From a checkpoint of a small image super-resolution model: activation relu.
Rows from block 7 of a small image super-resolution model, named by matrix and row number. Rows with one number belong to one channel. Each number is 128 + 32 x the weight over its row's rms, rounded and kept within 0 to 255. All counts start at 0.
After each channel's rows are labels from the 100 images, of 14976, where the channel reaches its highest value: "colour at peak" is the nearest of a few named colours to the mean colour under the peak; "top examples" is what is common among them. Only what is clearly more common there than usual is listed. The data: simulated grey scan slices of phantoms with and without marks. In brackets: how many of the 100.
# convs0: first 3x3 conv (model.blocks.7.convs.0.weight, 80x80x3x3, each kernel summed), inputs 0-79
# convs1: second 3x3 conv (model.blocks.7.convs.1.weight, 80x80x3x3, transposed, each kernel summed), outputs 0-79

convs0.44 [106 146 108  59 101 112 117 122 172 119 147  82  90 151 119 127 129 147 137 112 136 164 121 136 131 126  88  98 182 112  60  95 166 112 122 109  80 122 150 157  97  55 146 142 127 140  92 105  39 108  75 134 124  85 149 122  90 169  66 134 140 124 117 106 163 136  51 155 111 111 121 161 163 101 117 169 148 174 153  82]
convs1.44 [157 105 114 143 150 135 114 113  73 134 124 147 128  71 104 146 118  97 139 125 118 147  93 127 145 170 135 177 123 140 166 140 131 154 159 146 185 142  76  95 163 175 111  66 113 142 141 170 152 166 193 131 106 164 147 113 150 113 161  95 132  85  64 110 149 139 206 101 158 179 169  73  67  90 145 135  76 115  88 125]
colour at peak: black (56)
top examples: belly (86)

convs0.67 [114 139 129  88 145  79  74 133 191 102  94  77  61 129  75 106 150 133 158 125 183 173 123 114  91 155 111  77 129 103 111 122 134 127 179 128 128 144  99 201 144 113 153 106 140  58 174 148 118 136 104 167 114  77 130 153  88 143 151 141 165 170 150 121 103 120 114 139 174 101 120 138 102 159  98 117 101 155  75  61]
convs1.67 [172 136 113 137 156 148 125 123 100 152 164 142 117 107 152 127 133  79 111 166 116 122  70 133 185  73 131 178 135 156 152 150 114  96  58  71 154 170 168  99  98 148 118 150 121 128 132  43 120  93 150  73 104 170 137 119 141 121 112  66 141  74  98 178 152 101 123 108  83 144 169 133  82 139 124 162 169  68 134 131]
colour at peak: black (38); white (25)
top examples: chest (64)

convs0.53 [124 146  91 142 108 132  79 183 127  84 119  51 105 134 160  96 114 120 130 144  63  56 147 126 110 123 107 121  55 171  95  98  92 124  90  93 120 162 169 121 128  92 107 132 170  95  98 171 116 148 135 107 127 138 158 141 146 154  94 135  42 108 123 103 137 124  93 115 147 112 166 164 173  92  92 195 161  99 135 115]
convs1.53 [119 123 163 118 155  87 147  94 111 156 129 198 112 108  36 151 150 133 122  96 180 116  83 138 104 102 171 127 125  84 140 155 154 137 132 153 119 109 109 131 116 134 136  98 101 137 121  89 131  81 101 111 118  82  72 119 109 160  97 129 108 114 121 113 123 201 158 164  67 118  91  96  51 140 128  59  61 163 143 127]
colour at peak: black (73)
top examples: dark spot (50)

convs0.18 [119 103 106 122  98 121 122  93  99 157 132 121 179 104 147 124 147 124 101 126 117 127  55 133  93 127 115 108 115 119 135  85 147 136 115 152  91 129  28  68  92 126 118 173  49 156  63 173 113 142 126 155 142 159 122 144 129 112 137  70 113  89 147 141  99 119 176  88 110 101 119  75 135 132 193 140 127 114 136  39]
convs1.18 [ 96 129 115 113 146 162 142 144 178 127 101 136  81 173 139 106 117 156  85  60 135 180  71 127 161 161 153 128 148 126  98 111  85 131 135  96 122 127 130  88 123 144 145  93 129 143 149  64 138 130 158 123 142  92 113 100 156  95  66 118 116 133 177 158  87 160 157 105 121  73 195 108 221 178  64 128 146 153 103 131]
colour at peak: black (91)
top examples: noisy (100); chest (89)

convs0.74 [107 118 116 177  63 139 122 203 148  67 140 122 100 128 123 109  90 149 106 122   9  88  97 107 102  58 132  63 143  98 187 130 131 155 159 127 112 184 116 136 131 147 124 119 170 129  96 114  62 137 120 151  93 119 133 163 115 152 113 156  79 111 118 122 111 146 140 129 132 175 153 143 104 141 122 175 107 151 126 152]
convs1.74 [155 106 126 118 149 127 145  84 108 193 162 135 130 109 118 162 185 174 133 142 144  88 139 171 120  99 133 133 121 163  72 111 108 173 108  76 131  64 124 147 152 116 135 158  65  95 201 120 184  84  91 114 159 170  98 100 124 106 163  48 122 178 117 165  90 141 107 120 117 146 108  95 160 108 123  93 117  87  97 154]
colour at peak: black (100)
top examples: dark spot (71); chest (58)

convs0.57 [132 124 139  85 161 135  89 131 151 126 143 121 143 119 109 114  88 107 119 144 145 140 153  65  76 123 113 132 130 151 114 145 170 164 115 100 157 103  95 136 164  63 138 160 111 133 103 106 119 109  61 226 126 135 138  90 132 135 177 136 147 102 152 203 159 150  34 128 112 144  82 120  75 154 117 115  96  71 138  77]
convs1.57 [ 77 146 128 159  81  91 143 133 118 132 149 102  71  82  84 161 148  92 122  44 125 111 147 137 155  91 144  58 137 104 128 136 102 107 119 128  69 148 168 171  93 162  97 103 115 151  89 125 123 142 110  74 120 142 172 126 186  84  69 115 138 113 107  53 117 129 164 128 124 184 125 172 163 137 133 102 172 159 118 136]
colour at peak: black (85)
top examples: dark spot (67); chest (55)

convs0.33 [159  98 135  75 123 127 148 123  63 123 115 136  83 155 150 109 114  68  78 105 117  28 175 123 164 102 125 118 138  76 105 143  97  87 109 103 130 120 142 142 122  86 123 165 105 136 109 119 118 137 173 153  69 109 153 111 167 138 188 123  86 125  58  67  63 101 118 107 139 145 152  67 118 114 150 150 111 136 151 135]
convs1.33 [143 126  89 128 164 121 115 159  95 147 130 172  91 134 134 118  99 126 141  66 140 185 133  47 141  91  99 136 128 161  84 117 144 159  29 141 115  56 118 146 178 154  70 153 163 121  88 118  84 142 127 147 175 129 138 181 112 118 122 132 100  84  71  99 140 127 134 131 107 137 117 166 135 177 147 146 150 132  62 118]
colour at peak: white (32)
top examples: chest (59)

convs0.48 [103 137 102 109  83  81 134 136 104 102 113 136 147  68 107  91 130 108 166 129 161 125  17 125 107 134 146 123  71 122 159 141 121 134 143 130 139 143 134 144 115 132 126 143 152 130 103 160 167 154 104  69 202 144  84 178  95 147 132 130 121 138 130  92  72 153  70 100 132  96 125 108 110 123 142 151 161 181 192  47]
convs1.48 [171 111 166 167 158 131 123 119 101 186 129 150 106 205 132 151 122 156  54 155 101 133 192 144 161  92  86 110 151  79  67 123 123  74 118 122 131 115  94  82 158 124 123 122  70  86 127  68  85 119 112 143  75  72 148 101 150 135 107 151 128 104 140 117 192 147 167 123 135 139 111 154 171 142 122  99  93  91 124 122]
colour at peak: white (49)
top examples: chest (96)

convs0.52 [101 144  75 101  80 120 114 157  89 147 140 108  80 142  88 138 143 170 159 112 113   0 135 140  76  79 122 106  84 118 102 164 109  70 141 132 131 125 102 112 132 129 103 122 117 142 119 147 100 159  97 148 112  65 179 183 129 166  99 129  69  91  97  98 141 123 165 126 134 119 103 123 162 116 128 141 128 173 112 132]
convs1.52 [138 116 140 117 162 124 134 100  84  89 108 182 181  63 199 124  52  76 112 155 147 153  69 122 142 128 154 141 112  89 124 121 142 169 117  78 112 131 130  67 179 103 149 160 153 117  82 135 179 145 163 101 131 149 115 135  94  55 107 125  81 159 153  74 149 143  96 125 126 118 178  86 133 138 157  99 128 110 109 120]
colour at peak: black (97)
top examples: dark spot (72); chest (56)

convs0.71 [101 129 176 136 144 127 136 110  84 110  76 149 174 157 148 180 126 140  83 109 131 119  99 109 169 123  86 109  82 118 177  88 120 163 153 115 119 103 110 178 128  89 112 170  96 205 122 141 123  58 120  86 128 116 124 139 159 132  37 166 124  98 122  97 149 148  74 142 112 124 123 120 178  49 119 123 135  89  83 135]
convs1.71 [117 145  69  78 142 136 141 141 179 115 169 147 132 104 216  53 166  43 180 131 121 140 148 146 146 147 154 144 115 144  94 121 124 135 112 130 166 127 104 141 152 149 103  84 135  39 184 154 115 158 141 156 187 147 164 138 103 169 110 150 135 174 155 183 147 126 139 121 160 151  77 130 134 123 135 118  98 117 113 113]
colour at peak: black (57)
top examples: chest (66); ring (52)

convs0.20 [ 86 107 109 147 147 117 118 111 133 167  85 122  83 127  86  61 109 146 170 100 192 144 148 104 135  84 163  98 113  67 127  94 149 113 156 140 137 154  93 148 182  88 166 114  76 148 141 137  72  83 101  87 106  65 147  92 164 142 114 128 162  95 136 115 154  98 117 145 115 122 160 107 127  41 135 159 166 181 130 155]
convs1.20 [ 78 133 175 158 124 146 113 150 131 117 107  69 153 119 154 208  99 141 141 186 107 120 135 165  79 167  43 140 106 178 187 104  95 126 154 129 102 182  96 167 159 155 104 164 107 118 134 136 163 154 146 201 118 150 134 131 102 136 154 147 150 117 124 101 129  92 130 176 140 101 163 124 163  90 172 115 152  79 166 146]
colour at peak: white (56)
top examples: belly (60); several spots (41)

convs0.36 [133 102  53  56  99 128  51 112 140 140  84 161 113 113 144 116 154 139 141 140 126 148 131 129 144 122  95  89 116 125 112 157  81 115 150 141 125 108  84 150  84  68 144 147 100 154  85 174 129 158 144 180 130  82 115 114  45 162 102 138 105 172  78  69 136 101  99 125 123 140  63 116 153 173 124 118 147 173 108 154]
convs1.36 [151 102 132 111 128 186 123 101 151 132 139 170  99 143 159  85 111 149  95 150 136 141 136 163 127 144 165 153 146 190 180 104 135 117 128 115 161 122 157 121 101 210 159 165 175  93 134 104 165 129 178 153 180 141 134 166 152 165 169 164 119 188 143 101 126 161 141  97 190 110 108 226 130 108  89 114 120  98 178 127]
colour at peak: black (73)
top examples: noisy (83); chest (70)

convs0.2 [108 174 143 169 109 144 106 147 138 165 158 152 124 116 102 132  80  60  35 171  95  71 133 118 102 116 158 125  68 129 142 159 120  83 158 166 129 189 114 139 162 148 154 117 107 138 117 110 135 110 127 112  97 140 161 170 132  70  86 108  69  85 111 135 141 190 131 137 129  92 146 177 114 110 149  93 160  59 143 120]
convs1.2 [100  93  95  86 125 102 119  95 101 113 119 163 125  93 128 107 100 111 133 129 132 134 117 105 171 137  49 119   0  99  99 129 174 105  85 100 138  87 146 146  91  74  70 126 181  98  90 116  93 126 163 107 143 129 176 112 125 120 112  55  88 146 163  97 123 131  93 143 139 120 117  85  93 135  96 111 125 119 136 127]
colour at peak: black (100)
top examples: limb (76)

convs0.19 [173 100 166 155 145 145 130 148 184 146 178 151 127 133 140 136 126  96  65 135 175 122 150 157 191 151 168 128 166 125 145 163 125 155 169 123 143 132 173  99 141 131 145 116 128 147 103 111 148 128 137 120 127 158 255 150 134 126 102 126 180 178 137 179 157 192 158 192 121 150 122 117 175 118 117 140 154 139 107 150]
convs1.19 [130 115 135 121 105 129 118 120 180 118 188 173 146  82  77 162 140 145 101 117 153 121 104 113 137 164 174  85 127 129  96 186 123 126 110 128 135 140 132 104 121 123 115 163 175 162 129 130  99 110 189 136 108 118 202 144 146 118 133  76 127  89 123  71  93 221 115 180 110 113 172 142  64  75 144 160 171  78 123 101]
colour at peak: black (100)
top examples: dark spot (69); chest (57)

convs0.13 [164 109 102 165  85 119 149 139 144 174  92 131  94 163 116  81 128 168 157 151 105 159  95 119 123 150  85  65  98 134 113 124 158 106 121 135  87  65 103 134  84 137  81 143 149 123  75 154 113  92 123 197 146 148  65  85  91  93  85 126  87  66  98 150 164 108  80 117 136 137 118 114  89 149  95 148 140 199 119 146]
convs1.13 [129 137 130 109 158 120 130 148 138  78 139 174 114  34 161 179 133 162 153 135 100 125 166 149  83 172 167 135 129  85 134 125  87 155 138  84 116 160  85 127 204 119 177  97  71  90 121 141 149 137 107 142 121 134 161 107 178 146 102  76 124 173 113 129  51 160 154 168 122 121 140 119 146  95 160 161 108  67 154 126]
colour at peak: white (47)
top examples: chest (68); several spots (40)

convs0.76 [144 111 126 126 110 126  78 172  99 144 131  70 141 145 100 108 135 179 129 118 100 120 138  80  63 111 134 130 105 140 111 131 126 114 144  85  69 120  94 140 188 140 136 113  75 108 164 167  93  99 126 106  97 116  74  86  85 184 111  40 111 163 155 167  98  65 141 139 107 172 135 175 113  82 152  83 134  97 135 154]
convs1.76 [ 94 155 108  92 138 121 116 138 144 111 163 142 120 148 126 136 144 122 131 118 127 109  86 160 103 189 135 153 125 134 125 100 131 152 145 165 152 137 103 170  77 132  94 189 158  70  58  90 122  95 109 155 143  46 118 201 107  80 142 135 129  78 106  38 150 163 134 120 119 109  56 101  96  84 126 105 150 136 170 121]
colour at peak: white (96)
top examples: limb (97)

convs0.32 [ 72 158  86 139 177 177 142 136 165 112 117 111 175 125 107 119 101 120 132 115 142 138 117 138  83  85 140 156 156 117 135 117  98 104 118 163  77 146 122  98 164 156 101 117  76  79  70  94 161  90  95 139  97 134  43  76 124 172 153 140 155  80 141 138 114 143 113 146 167  24  77 130 123 127 117  80 128 119 148 125]
convs1.32 [ 96 108 157 147 112  57 105 136  77 123 158  45 132 129  82 143 184 120 183 183 109 115 180 134 123 148 102 131 131 119 123 142 130 121 144 145 146 106  85 172  95 112 124 133 178 120 182 156 120  93  70 120 127  84 193 182 119  91  91 117 132 128 115 134 170  77 171 151 129 163 126 177 124  97  87  76  96 123 119 111]
colour at peak: white (30)
top examples: chest (55)